config.yaml
arch: "preact_resnet"
model: "image classifier"
dataset: "small renderings of single solids in any pose"
train_examples: 197500
image_size: 24
crop_scale_min: 1
horizontal_flip: false
cutout: 0.4
targets: ["solid", "light from"]
num_classes: [24, 4]
norm: "batchnorm"
hidden_act: "elu"
depths: [5, 5, 5]
kernel_size: 3
stem: "deep"
avg_pool_shortcut: false
dropout: 0.05
widths: [64, 128, 256]
label_smoothing: 0.1
loss: "cross_entropy"
init: "trunc_normal_002"
residual_init: "none"
optimizer: "muon"
muon_scale: "spectral"
learning_rate: 0.0093
momentum: 0.85
nesterov: true
orthogonalizer: "polar_express"
adamw_lr_other_params: 0.0017
max_grad_norm: 1.0
max_steps: 40000
batch_size: 128
epochs: 25.9
lr_schedule: "step"
warmup_steps: 8000
weight_decay: 0.03
adamw_weight_decay_other_params: 0.05
Rows from block 7, named by matrix and row number. Rows with one number belong to one channel. Each number is 500 + 50 x the weight over its row's rms, rounded and kept within 0 to 999. All counts start at 0. Numbers have three digits each. After the name is the row's rms in percent of the matrix's.
# convs0: first 3x3 conv (model.blocks.7.convs.0.weight, 128x128x3x3), inputs 90-104, a 3x3 kernel for each
# convs1: second 3x3 conv (model.blocks.7.convs.1.weight, 128x128x3x3, transposed), outputs 90-104, a 3x3 kernel for each
convs0.12 100:517440432397444541516509530436484631547678523510473495493590544450503601609541486450498508461558511562592499582501533539551484511481473501437476427540472516534448470488450450489533549520483544550541487516514533508498589514420520539363547480511438575515574541568398491457454475512448518446516544504491515502429435437561502432571535538504505466493549477514550556528546442510454379440421476608507674598602564
convs0.13 099:421432465567601513525561526533541482516567472482602586513586501481538478458455542486554547514442507523501428493528536442488508500504471467524571473519533464447450542525470518575523498560596387510565479452487524494460490524574478566561485515441392403394439451485417454647594484511585507512484453432523483520535499485543497461550528477519542509522579568548534559476544501452523527488540468478479477528510503
convs0.14 100:485515489634618480535527471488489501480529501508485384556448611459475556486447434432445509500476483544556512443473542472498496519449482504468532556506535470565551496554613510551540498484481467571561452478491513556549486423438493584461464486573417465355555474419526484533498519490543576447529566513500554428514584518534489523486511531478459510534496443510529605480538543455502437506538496563427480679501476
convs0.15 102:478536466494473411449482448416438523380403495442419458489522566546515556523535530557535492548489569512498525528504486502512502487453521509466498570525491568479473503474461523431434532494471555535514533542504533538427565498393486504525419491451509520493557451427529448490461518565468521494434501489517575509468527490460549557666629604524483435484477473529533491533577508512546567465498490484455476474409466
convs0.16 102:492479476535475549439517518436461577431496572481414500465509462366464478507478553542406553565564498483549576483497509441458505441504497486425496495503545474472509501497474530480508474510469513538412486569364422479450516519573665439504544503595541502441647405492551537444463530515592438528538423492514473538490455550443510623528537476396533476534513458559644463439574538489454551558652483480581436465508477
convs0.17 095:546431451447541590445439536405484531467537636516514523489480510516505489512543612546500532484555489482513536491515514508475548445510557575583558524588572437451547533448461453438427559514486468547468468505449510534492502515482505476524509480459438494550418480461508529438508512524418422496415432505513526459537532555456545539588485553533467530514510551449529550530479450545544497581494501541499518543505637
convs0.18 098:451408518469506514479461508516567494533574556514486515563460469581505468421417368552448465525556591480510565565550508475507569535477483557533499552477506581481452549498504536511449466451465552535509481437523457495535512553501534545577590552503550536577470457502503530417474562562505516590480484590503479466541497444489528565484561517423478465466511484528493510584479521554503478509598659532541463585569422
convs0.19 096:658456396550440398438595457550469525557530586494499506507570559488577555467464379582456462476492427450551500504429491429518528558570594515509510507532441502559528508466499466451463490483459492447480474546603523494514518405388488461470458525585542443543452341477516457453574443523496463474585577458560435478492429447512531447538526534530464535466449467475462497505531545465437390450447384435456557572483573
convs0.20 102:475552506498575528595465512512577522517440395455494490577584534454534466438419455509496487458523536446431382558533537453494502529603554528496486513521619431452496478429470524463485470602604442523563457495549519481467478516448545571503450449439512431457500506512501546645424460474523470534524528612538445414454501447553539527533532505448492500608539567500535500508504458465449479523494490452509459492563615
convs0.21 103:599557555514480501513568495538439494492560509538519433473425510445430471422393496497487521464495565497535511542493464537520465483461443497494510549557567519528571520536527498573595522598608472448462480425438498472528514525470464467498546522534490464461500436453461401510435455508497517532574545512504473550502506519529546521460479476528560490555514509472495483473483464435436481443494536502460516604521529
convs0.22 105:437484480479498526521547557458448450458433498407527465516477518485533528506516503524504487537473505512468472508504478527482474448477501501491536499562544507569527518598486585641476530486419556494519508481519468485504472519467476449464471443499368474455524529483484420487542542473492467511486413438496513563516505506464458462487488491540569481528604514534566540538510539552492464471490467467447495554506553
convs0.23 098:458544515443429493488457384447494476409484441466538468513468479513550469499500579452527494496428400633492480479511452507404516533481524509482568494437484588522505468494588479405453595511455491505604560492536500451493515611563452479586472450548486543512495482561442490538572605557477557575518527544496509516413402552501462489489531573427444563603508496523505466517517441590575515484415524476501432416483456
convs0.24 105:534483494514501449510537491558542426581547500532562444485456514557530566580564527509519550490460572520449463523534472521484461485512492561529486468491526449538474497527507439465399394432454473537498439530500510570456444455441587533490542474491480549465457560601406514611564429447547377449431336409504560482547483448526473455503481533433455491490491459549558514598497487641530502527557531416501485455519462
convs0.25 099:481460432447388461527449474489500549531482478581509472565484439414438511456508532545478521541515510633453458494498466479556467564559466560451493544447473494501506551496540559524553471467496501520417533443312429389479399376440471429390515435404531490453431431553522590436519474528471443505490435499462467465476523435529513449511500450480479460433483498500505478487504480523531555534511464540614480492540462
convs0.26 099:587546508560447708464472447522466469509481461466520513420425492443471370416654597538517544472481513519468465508555518417534503478500499523530570467456474510551533516516545464457530483524489591519487490583548469528585526486506499555455460558394597493473595462494542451435585506538521475491514528503502479472470540496454453442463510480467429459480482485492453478531477452562519493496478515432491465490546550
convs0.27 099:516533510494501445576455358475494448548452501548504466515460336540434356442442481560541501535499532528547595503494520471501459512565435516478491509484448522486455462490562504556530476561492523567625547524613533481525553618508524516527498549481559567553580573392592478388470506525531479504493489512521467472504470455522482415525509455587576424618545502492459507480474468494495438489460562484348574498398586
convs0.28 102:558449556539485463401482476519483514461503491497453594524455493456460501468454490508505473511526451595523490495484476494448444504490486587546501505581559521531459538548486498523512506494600469488523539533481506520413458437509405517441515517349548434430519431424401471499527449477506443414567523460495460470485479520387432507565497534515476476498598560508542515533520531488471500413587459410474649558539585
convs0.29 101:486581528486476583490480576475477525508523453564523476420439579648592473459563592511496442459594536445479529542530446539529527524477444506452532573495560537480565496529447519525449439432471511521564426531486535630561500471508516429464499514540601560420525573650446498447463583466435504648466397506512466439414430456474449437510462487514515466508494470515489451517543426544573539447461513509491425490479510
convs0.30 096:551475530447415543512427452438524549488579447563613494484555525542640499509517432502518500506603526488549497486517569459503507433545502473463485506520466433475513486520473464492518490435401504500486524528506500482609486465505451485472487498475465504480417540456473451500539478478563503555555468541452481539475595464446566497532528482567519503539519519428483530423556606466553599475438394361530530410497675
convs0.31 098:510569554457397450514502527509448415547520502553551480498416484613527420369472504615605508480488548528465552489484545464477546513473523465548544504504516449452475483501512448504466505429454498451520527454447529509481456570546463401454487445410552670499422548602465483520519487481431557518507440499516581477480418512506482552469502458495511443469500470479498514522490475475491481395387526477463450601545427
convs0.32 094:568517329537616546544475519492500486595498545580502475437421444562501532568534446531615570572621550474551616498488483542528554450444499446518485524517530473531495552582571473426526487532497486432507530437484589457423504488480505483507458412512473528504451536558491378519426450428448460509480519491498539509492562533513427590485518493467597598518456460502482514520485485559510445532607538508485443490492509
convs0.33 103:433465439442429484648390346522445438501470492468470428496485485492566511428543534458494531562467540604418472552499508495424482507477473457516508460485486588474401459539556491504600483473590537563438529578402459551480465533474442454378487507440532465526506535457583609551566502540491418517556459480467519508476436499508467442494538586462524490518542515497512487455469478428464500503452539561474552611529502
convs0.34 101:491503524424513437400486591515493396499555601437424603574594540509479564563460431468424420489495435539475536475455466493504517606514493565467524479512578480468472474457471566425524501506530493526519595523386579561457404464572464565540567446438509500521463463474470485583504495504498570563500474522497444479501489474527507492502440414469469428535638618535510467572538480558558551554343532418524510406560460
convs1.12 090:443483513450529464498484441532425499454471430438561513546496488471533493507559621488485438467474476531509535578536475496482503464503473514487409499404450521409501463495460461501411467422432497551485558458414464423380511555563479467623521496563642601535535456482482542494535507502438552605418475542489463458505462433477490412423516565607465479517497398488514481500480475543456477421405378448458493407463470
convs1.13 107:510431443552397501511483510558462476563501506560480416452540495510422432555458515535491491430418407486411465503489524485527573471563571495442559538463423555470520460450486547515471494457484455430503471519522573459514484481460499486419496473462490493561552498485471473451497442495472455467466485480573457459560497456509507445571578502487508481451514476504464412491434453518440444475473524462509534468503494
convs1.14 119:445432536432458501415433494568532579537493475548508527536514516503498518471548460505478421431470442505495518423498428412490386442526519466470425564431436581507439504533497479538562448522453480423481488454447534521487451487392552522412550475394400455466482452611500466451518482474433492410493481517446462461511507497475495536483464475462507431462441461443442491562509522613573543467395466440346503461459541
convs1.15 092:501447545537437458569485484584488422589507437480426471446516499452460490404407459454489536448452473485530480529488592555585614552540585590550549535514504495503598467460464459524458579480432557596605490564539474555584499510526507526522452490560436468545421451442458381502511513565448399475478421474491531478454552536466561482401421502511482521576564533488535551487586577488553602632567517630611454574546425
convs1.16 102:360420423445494471502425452401481471395469485509497480533513504549485472525440457440535525399529503379481546447495514465478417635432416472549393486610560440465616454488494512483499484486490609457539457420456507431479471457443490455418525471519601495548449454618389418450550518568466529531530531538560488472513513481450491551522450524531502480508496504429522495436471490492533553482449519567368502588480436
convs1.17 084:452519502423488491470499494509509450579538483542476464483408492455496551454510611540382452582408434506544571562524421476554467494571522431447510390461518379473544535583480453479481511517464468441491437522547564454476468546548483525501504455451460493396492537487553545528529471483525404466495447483574463551471449501505471503478496566463504540526517503498515535492486555459528616424480512431554605468445663
convs1.18 103:480500474493504577497535620556519460482471435432486388514547537544552557540498448460507436457479390396461414529542460442532480458571528569560484504577537484516495487496436514473460533420457451441525451444507437502551493479446480442431496420428458504525508509540531460494451536512483530500440506501502501456515510440476464408482503518470459469471485511480510547436491588493441502548398502460343524477400476
convs1.19 101:535475451408483514476374473556458531453491538482471508549484474567591521554474592401383486455467550493439526508449479384443504449499469459425411571537532523546480382546471529611557484458487555496479457409452536502491514533489604596523568618493474530461447426481500474441518502524497487469590489501509486485423527556483566562535505584540512494472539507553469504538538550466434529457518512498544470533548528
convs1.20 094:496491533521521476413504511555520391493411472442546678534438510441495456455522483500504517530567550521482475493527466535509471482485511533478490527510491577460439531542572530629624451477545485450509530530517442367440529430468477506532482559554584524501614572477482494478478518510449490539506487546504591489511532483477464508587596542614565456549506461463421532412463574463526560519455425578573415510572532
convs1.21 105:439429447427452508493508523430471447503499463424451447499484448502485504504544536519514461505484453407464496415473519458484496482557593498512525515543462510524483430391380443479519443491516580513491529499521535551477505532500505434449465483463546550540479472458506471475405459523440463520406395393521485480501458450470466513478426483373391506423450461514492433510478446474503477534498498485516510542546571
convs1.22 090:423519525466462514510581532518485470430492490516536575500470425453463444450408455519533501557496410514451475586469470596495423533458438545588539564570520474532527424518548443521539577550561484530402538580445536536553494500486448482523479449431463510553410467538453467467567578544542521548511568628496544520456503546499486508577611621572638623548571571476485637538641619596689604551602516501468469487419438
convs1.23 078:474514563590529513524587549497497583529518534575534462456470487519461472541490505526521527492545534535454473431517516521486547433447471478474477530452464524478470529513567568485555469503473450510516525517497509482515472538498408531468453506584459439542500468455478568516555559533557536537498553575523479538578483510538573546479525570493457442495445448506584515537610564519585562561535556518543522398513492
convs1.24 092:460486581423444602463428556503570431474566510471563569556563565526445533434445463593502476560447417549418469543480501505454467442461497546518516552500487461517446495468473457450466472499498485521514532590457503520436493427465542511543497480494558472542531514523517486490447395391502417387470434430491600460489533581502549545581528484553475393527500488490430546529475493514556497525433426494482454501517550
convs1.25 113:516566633579495560564517480550406442553450448525530493591526534552486552622534528415388436513419466526447427565512463536484532483500491564546479518579475531547454578504558539480560502543498444436478499539552511567571490528479428485530478447540447433515525559478524555548441456570414470480430514455464491475441519506476471520528505456564444496559448472454417584509440431420435448461426530478449524492516563
convs1.26 095:472457522562663496525609625492495507479526437514517491425511527445486535510505520470529536486548523495511548465413452509620517565611513541509496551536630394413514460458523467441513486496422490480559530465568568369394528461433531415475583487440516453518487475596476463482493517504542540514468548449442489522416534543440506563478539503519466505476449481444502556481520544473481533491472425483499416557532502
convs1.27 110:435527547540437475553576501530531611533537540477542535519486546495485490548534442500517386471446429409433465484480521532510509526458430520587479533596519573584501480457408596492454519466448537577465458552515422418394554530573401375615451480531442424533447585493511494480512466497560463507528400443507507507531507492470584529534603546491481456478480548548551554528512488425397411425463446432435382483432424
convs1.28 092:562403556552458479524468543547530521487398505557478530466457467487583484493529506463498493456521529491476517519465463478496510514517560521518610521469577543479513458485537447459515537385437542578577540553543564468510562526523517408423559467411618526593497416520495465476490488514530523539532537529536539548505603522469559500524542528473437526438470537570591518483480500493485533452481476528493573500494512
convs1.29 108:439395480529550524492607536526476481487428442508570531535499543520514410456544508411531528455463520529503493475481548535542583527557554533498450499469439477502465424431516457428434452426460464402453442344364511452440488445446560496474510539521495419477542525388491439409464484476496495523472527520596530462590535541550632536521447528539428488516418445494485502524505498463458448529478496502457561460488457
convs1.30 100:397470451421468566513466496538454433493425473597441481500550500499478520448477476487455396554449412548466509553557455570511432544478565585506470467462480500526416468511560457477478426495483461424543463440492425510502536591546521493495448437480565443456564520448539564487509523486455506511472438502491431470519397375542522391453415511385419511494495530506435515497423457468457456510412416452486534535493563
convs1.31 096:542556551579524462565526432476460514555531579478520488531497695455427457402420463538532480545478520558500518579490567531527522461469441479442501493429432536541437489468486569461494509473502562578545474480544536520413445531559501467517476538541455503475419541518334478512513552519491502496490518484540495524573546497491573477545584545554540524604520535535545489541504447470463431447484474461517512478469473
convs1.32 097:527520475546430465511455364541491542442537542540453534511377437423450465410440433550532497418466473429403469471460426440485411505605491539503475536488491527504512377451493470518486525487408516451477497447398481558444474495462414489550457484522424568577408446529485555484485550478499468495471487462529494585531484587467547520537509558544521493461507475505494484485419464557515481521543460493399398549481433
convs1.33 110:499471461484487481530393428523562577470564508480486582448527468493496501530542567482515531462488498422423509469488514398444608492448487478516477435562518407547613480540485486500513458474507542561576517588650442503573479488542453528605501572583430559499413531528373443533497461485526538492574509453529463461443490527427419508430490453413475483480439421598558542555596508512457456434395465401509473445519549
convs1.34 084:500546447486505465540540515438485471446436432516527460443561524468509614430463494496528445506492488487481487536526617515451538576473523534483488494419469506492561484482481549494558507479479460607610502550586544429537472474539489495513459482521498516577511439555467460473527567549465532536461512480513433524482542571446465533513501527529429392599486499600626601644594556573550488559561501501537511501496491